Rows from block 12 of a small spectrogram enhancement model, named by matrix and row number. Rows with one number belong to one channel. Each number is 200 + 40 x the weight over its row's rms, rounded and kept within 0 to 999. All counts start at 0.
After each channel's rows are labels from the 100 clips, of 14976, where the channel reaches its highest value: "responds to" is what is common among them. Only what is clearly more common there than usual is listed. The data: single English nouns, adjectives and verbs, spoken by a formant synthesiser in many voices.
# convs0: first 3x3 conv (model.decb.0.2.convs.0.weight, 96x96x3x3, each kernel summed), inputs 0-95
# convs1: second 3x3 conv (model.decb.0.2.convs.1.weight, 96x96x3x3, transposed, each kernel summed), outputs 0-95

convs0.30,250,171,234,198,168,215,217,206,149,180,210,158,216,136,189,181,153,169,196,181,217,193,243,261,168,208,189,179,218,183,170,160,178,194,221,160,205,172,233,253,107,182,144,204,169,215,103,206,194,226,180,177,102,188,196,222,131,120,243,123,191,228,213,170,185,203,283,130,255,198,141,200,195,214,223,213,139,204,307,157,259,320,201,205,178,197,205,179,164,199,245,233,214,189,213,223
convs1.30,189,279,242,205,208,232,214,225,176,240,193,226,260,248,232,204,163,202,181,110,224,238,160,229,172,199,189,121,155,200,200,172,158,223,206,180,221,207,166,74,199,241,153,185,156,195,232,228,238,197,182,200,231,161,247,209,250,203,166,196,220,155,189,197,304,202,196,228,138,237,229,189,220,266,140,196,260,194,103,143,184,124,176,151,151,179,122,170,189,242,214,173,174,148,227,199
responds to: /k/

convs0.79,205,118,149,215,237,259,152,182,166,250,188,233,143,250,279,170,160,217,188,225,122,160,140,122,181,211,150,207,201,145,136,205,223,181,297,210,182,193,206,174,158,151,204,221,215,224,227,177,227,173,201,181,204,224,182,170,210,249,226,195,150,249,276,100,205,191,215,172,134,218,163,169,197,186,163,157,192,164,240,136,233,238,238,214,176,154,269,159,147,204,158,139,208,225,242,209
convs1.79,225,205,139,210,142,205,232,174,269,179,169,201,150,255,223,239,219,231,217,216,201,199,240,231,155,203,213,203,209,144,200,235,282,214,246,187,212,211,173,216,193,202,293,144,159,179,242,181,262,263,199,227,212,170,285,199,280,183,249,152,202,179,263,138,191,223,166,215,176,153,226,164,210,169,135,253,228,76,178,155,168,182,196,146,227,207,183,119,232,167,164,140,237,217,175,162
responds to: clipping

convs0.1,221,111,217,217,190,184,162,148,191,162,221,227,253,229,260,185,203,121,203,197,181,180,201,189,178,168,198,256,148,150,209,129,270,183,191,128,155,165,221,172,217,200,112,195,238,228,247,158,225,182,240,242,255,138,184,177,208,214,215,193,122,190,230,258,183,203,178,180,207,117,208,201,204,241,208,248,159,231,212,206,151,212,258,188,223,223,213,150,194,111,152,152,120,278,272,176
convs1.1,235,236,149,205,261,226,183,208,154,188,140,173,157,210,147,185,276,195,146,220,197,232,153,159,233,185,196,218,194,288,207,232,204,266,121,209,198,241,223,295,196,164,191,167,172,178,152,211,201,218,208,192,185,137,247,220,129,130,191,263,164,175,208,228,204,215,204,137,191,252,212,219,196,216,216,217,117,187,90,166,275,220,182,212,187,207,262,324,200,181,195,203,216,203,210,187
responds to: clipping; white noise

convs0.52,194,195,137,224,278,205,223,109,203,206,181,273,184,218,203,289,251,153,165,172,253,205,163,146,205,233,261,109,160,176,173,210,202,208,225,201,192,138,213,236,228,231,246,205,180,172,93,207,269,144,182,201,185,160,211,182,170,173,221,216,219,174,169,140,145,237,243,232,171,224,156,165,217,235,202,185,142,223,285,215,189,215,210,173,205,221,187,273,228,178,255,168,120,214,133,180
convs1.52,203,124,130,205,202,172,218,246,260,163,191,184,182,278,207,223,214,237,200,88,155,159,230,138,151,178,155,238,209,220,210,186,191,174,278,184,218,169,234,170,177,161,191,198,170,162,236,243,172,230,194,179,154,220,192,179,174,173,220,142,195,165,233,156,219,233,231,271,277,165,208,185,253,116,248,191,116,206,267,201,241,197,134,170,203,254,171,148,173,210,189,211,282,162,143,213
responds to: /k/; /b/; /æ/

convs0.91,179,142,260,293,218,199,240,257,181,139,152,84,195,168,190,253,246,214,210,193,210,202,138,248,179,188,170,181,224,226,189,83,195,174,209,205,151,172,217,164,223,245,195,225,185,174,247,126,147,267,261,138,226,177,151,208,264,216,213,251,228,214,232,220,164,204,230,254,209,223,181,201,146,146,178,157,159,234,178,256,230,197,191,159,189,183,195,148,228,252,230,248,151,188,223,170
convs1.91,288,259,180,199,162,165,145,202,261,235,201,131,206,119,238,186,230,173,161,156,247,251,170,173,185,131,196,172,181,212,109,112,226,217,176,156,191,185,151,241,232,195,217,149,225,241,230,206,214,199,224,201,130,200,188,115,204,233,193,176,214,237,108,169,187,184,187,165,217,195,141,207,126,129,141,207,208,259,166,256,205,188,190,146,209,233,226,163,218,244,167,260,162,230,187,207
responds to: /ɹ/; /ɪ/

convs0.17,189,191,194,183,172,217,177,182,199,166,208,216,197,176,268,184,231,190,243,178,233,211,151,216,275,263,187,226,190,152,152,264,189,227,180,226,250,229,218,244,223,194,144,125,266,181,170,166,240,153,217,205,243,187,221,156,213,241,207,209,242,205,227,239,210,234,202,260,164,262,284,122,165,175,280,273,228,234,172,249,246,279,232,232,224,175,251,224,183,216,291,109,141,202,219,245
convs1.17,179,167,244,212,246,136,204,171,269,135,212,261,136,201,266,200,213,127,156,232,276,206,322,230,206,164,235,267,139,181,173,163,131,238,234,154,251,156,204,153,191,216,161,245,192,145,206,179,179,202,168,189,242,207,187,182,253,210,218,207,141,189,266,203,226,169,213,226,163,189,307,240,191,185,195,175,274,145,216,190,155,212,229,160,192,187,222,164,198,154,212,227,170,188,223,239
responds to: /k/

convs0.39,187,221,191,178,199,214,251,224,212,238,178,173,257,156,205,238,157,267,212,277,228,133,166,232,211,211,159,242,187,251,238,132,186,210,126,176,154,216,219,246,223,260,188,84,208,182,235,202,222,213,181,92,195,123,210,207,209,198,236,268,215,170,172,257,240,182,168,165,242,197,182,237,187,215,231,197,262,193,166,173,253,255,214,162,214,243,122,191,193,217,221,262,243,284,183,246
convs1.39,192,204,192,250,189,191,195,154,206,163,231,162,217,159,137,123,188,201,239,112,181,188,181,307,150,203,169,250,222,180,207,198,204,103,209,139,203,249,212,196,257,202,231,199,123,183,216,187,145,205,179,164,180,201,221,213,226,225,150,180,162,217,274,154,191,181,265,174,131,225,128,206,157,196,189,240,134,216,200,224,201,201,269,231,200,134,237,284,279,185,262,184,217,151,159,203
responds to: /ɪ/; muffled (low-pass); /g/

convs0.38,150,112,254,291,230,170,235,155,194,150,196,249,189,193,144,165,167,176,163,167,213,196,175,181,184,159,246,183,195,226,274,189,238,218,217,114,264,79,241,235,209,167,223,192,225,152,297,203,102,199,227,160,212,168,191,197,200,162,164,216,143,183,191,174,142,120,195,189,221,188,228,174,247,218,230,174,197,290,246,169,181,164,194,211,239,144,177,216,199,191,221,195,227,190,207,185
convs1.38,230,179,174,186,163,229,224,212,237,174,175,273,239,262,231,153,168,285,196,228,235,195,106,174,207,174,181,144,190,271,139,184,163,207,142,271,175,236,201,121,192,217,161,207,182,220,177,142,256,232,237,223,213,194,165,237,167,226,194,217,161,192,177,168,222,162,268,198,225,254,237,225,178,108,220,178,168,287,271,223,196,248,157,159,174,227,182,169,214,156,181,150,128,164,252,234
responds to: clipping; white noise; pink noise

convs0.71,227,316,207,144,170,177,226,210,157,196,179,177,227,150,167,253,166,109,218,208,178,180,203,204,248,224,128,199,199,223,182,282,258,229,167,167,219,150,220,255,208,203,214,254,172,198,221,207,181,189,180,256,194,205,181,217,254,184,219,176,230,210,164,291,255,184,231,153,225,166,129,206,239,157,287,169,276,190,174,107,224,218,161,156,169,280,163,214,178,208,201,256,226,230,160,175
convs1.71,226,206,210,160,195,229,190,204,190,189,218,210,117,228,240,209,132,216,261,207,250,189,227,232,158,218,279,156,242,164,171,131,187,156,172,224,178,220,227,199,217,186,211,232,253,242,168,203,182,193,194,252,190,246,259,236,135,136,222,126,186,212,202,164,190,120,239,221,263,138,206,156,178,201,192,129,239,207,155,209,173,165,173,292,180,194,113,158,176,171,272,227,183,228,218,312
responds to: /ɪ/; muffled (low-pass); /ʊ/

convs0.57,228,169,242,109,209,134,142,198,183,134,228,150,115,226,225,163,190,268,246,183,229,257,188,175,224,242,163,154,151,209,195,183,166,233,178,204,210,224,111,150,186,221,180,222,161,213,177,194,205,219,184,110,227,158,195,171,207,156,142,184,102,242,194,230,179,243,226,125,175,231,194,262,222,181,192,114,218,262,189,171,178,261,144,226,158,139,178,238,181,217,227,220,168,237,189,167
convs1.57,222,166,263,171,249,194,236,244,141,228,216,199,216,210,206,242,195,203,243,227,194,153,260,246,170,226,203,160,139,233,189,84,181,163,158,187,181,166,179,217,259,219,215,198,216,204,247,184,209,216,180,245,133,294,235,269,149,234,257,149,109,251,202,140,211,207,242,227,238,164,163,208,172,239,229,282,183,152,200,214,213,210,185,134,222,219,153,193,142,255,147,172,255,178,180,246
responds to: thin (high-pass); white noise; pink noise

convs0.8,134,189,225,231,208,197,185,229,197,233,214,243,178,183,180,213,127,216,188,245,199,152,157,167,248,247,172,194,271,253,179,226,174,181,176,224,140,133,193,155,178,240,152,141,238,154,132,189,219,239,196,173,191,130,165,209,198,201,190,206,226,130,263,205,220,174,193,220,204,211,138,246,187,105,214,147,187,220,268,250,86,271,239,267,222,165,203,249,207,207,141,181,129,196,208,147
convs1.8,214,245,101,171,273,182,188,197,176,218,192,222,282,171,168,115,228,237,219,150,193,205,253,176,163,242,172,205,181,216,191,252,290,233,177,206,190,185,190,194,203,195,227,191,225,188,177,184,158,203,199,168,152,156,144,147,241,142,146,218,180,304,229,224,191,86,293,204,224,203,228,196,212,257,213,233,242,185,162,177,206,252,219,194,195,208,150,224,220,299,234,205,212,167,159,252
responds to: /k/

convs0.47,217,221,158,217,233,156,233,148,203,215,215,222,125,180,200,243,174,224,206,123,182,181,276,206,188,140,88,245,215,184,191,135,242,236,191,240,250,203,181,227,205,178,122,173,283,170,271,258,190,245,206,159,225,241,202,206,178,189,207,208,130,134,181,211,200,184,303,101,201,256,204,182,232,199,172,182,250,247,229,231,145,149,201,169,199,198,252,218,241,231,213,209,263,215,215,176
convs1.47,240,208,245,204,201,252,215,266,196,239,93,200,200,189,159,151,293,207,171,278,166,219,164,240,214,170,228,163,159,160,247,204,176,206,240,255,147,235,265,161,256,183,201,178,243,184,257,199,211,274,195,217,106,127,188,262,263,239,240,232,261,190,211,137,259,206,187,167,206,144,203,145,216,133,169,234,211,194,218,206,132,196,226,192,191,155,237,228,198,191,152,219,168,188,218,179
responds to: clipping

convs0.23,227,182,220,249,203,217,160,168,218,202,223,179,207,157,184,201,192,171,144,254,223,135,176,203,159,245,181,170,162,148,115,120,195,170,232,137,216,172,139,214,211,201,99,183,275,263,192,210,231,201,228,189,216,147,180,200,158,200,221,222,232,264,178,174,252,177,161,214,231,167,279,157,294,119,277,209,214,191,253,295,222,184,203,200,254,176,231,230,227,170,184,186,167,190,205,268
convs1.23,278,133,208,197,208,179,264,198,184,205,174,168,236,236,258,287,224,236,161,163,234,215,154,234,236,247,167,207,224,185,230,195,180,212,198,168,202,204,173,170,268,172,139,242,265,238,218,89,171,177,247,210,130,228,175,170,201,174,271,241,248,194,232,184,235,250,245,153,244,250,184,243,131,139,235,194,113,211,197,267,180,271,220,184,177,214,151,219,197,182,207,227,274,193,190,199
responds to: clipping; pink noise

convs0.41,225,166,152,259,186,234,153,274,221,212,177,135,166,198,211,147,206,287,163,178,177,136,177,205,282,250,202,183,231,184,129,284,215,242,136,201,173,231,192,247,152,223,214,168,217,233,168,141,189,246,200,174,220,246,179,255,160,218,201,182,142,173,215,235,241,217,260,215,222,243,191,259,186,220,240,219,271,202,232,287,154,187,168,245,272,210,130,252,168,147,166,192,222,163,209,178
convs1.41,230,185,248,200,181,248,205,135,127,243,279,181,184,214,163,190,95,242,138,185,204,195,266,179,204,218,218,226,157,198,178,271,254,205,192,196,151,206,173,238,215,266,235,198,173,151,210,249,157,232,143,167,245,226,238,122,205,166,210,125,202,201,250,159,194,216,195,204,178,177,200,174,252,195,167,232,194,176,168,207,185,228,270,171,250,201,265,132,172,270,167,195,249,83,197,211
responds to: /k/

convs0.7,249,201,242,225,227,217,169,159,203,246,255,251,234,201,160,214,214,190,263,169,204,194,191,243,146,152,184,151,120,244,249,175,167,262,138,155,218,123,197,253,218,215,186,251,210,188,186,242,236,219,193,255,220,203,254,287,222,261,158,182,197,174,180,183,262,220,209,169,186,221,251,213,221,152,226,245,210,253,251,199,184,256,236,203,197,129,171,300,284,180,182,215,278,193,132,190
convs1.7,246,214,168,180,239,186,198,182,108,204,222,196,171,268,208,192,195,191,163,162,263,220,139,201,134,207,208,264,214,239,188,311,168,174,218,221,305,232,191,183,191,219,220,207,186,189,218,255,210,166,196,161,282,216,199,182,129,175,226,271,243,211,204,154,196,176,156,238,143,198,283,241,143,134,229,243,128,176,242,250,169,242,167,219,251,253,243,241,225,148,202,210,171,201,201,230
responds to: /k/; /ɪ/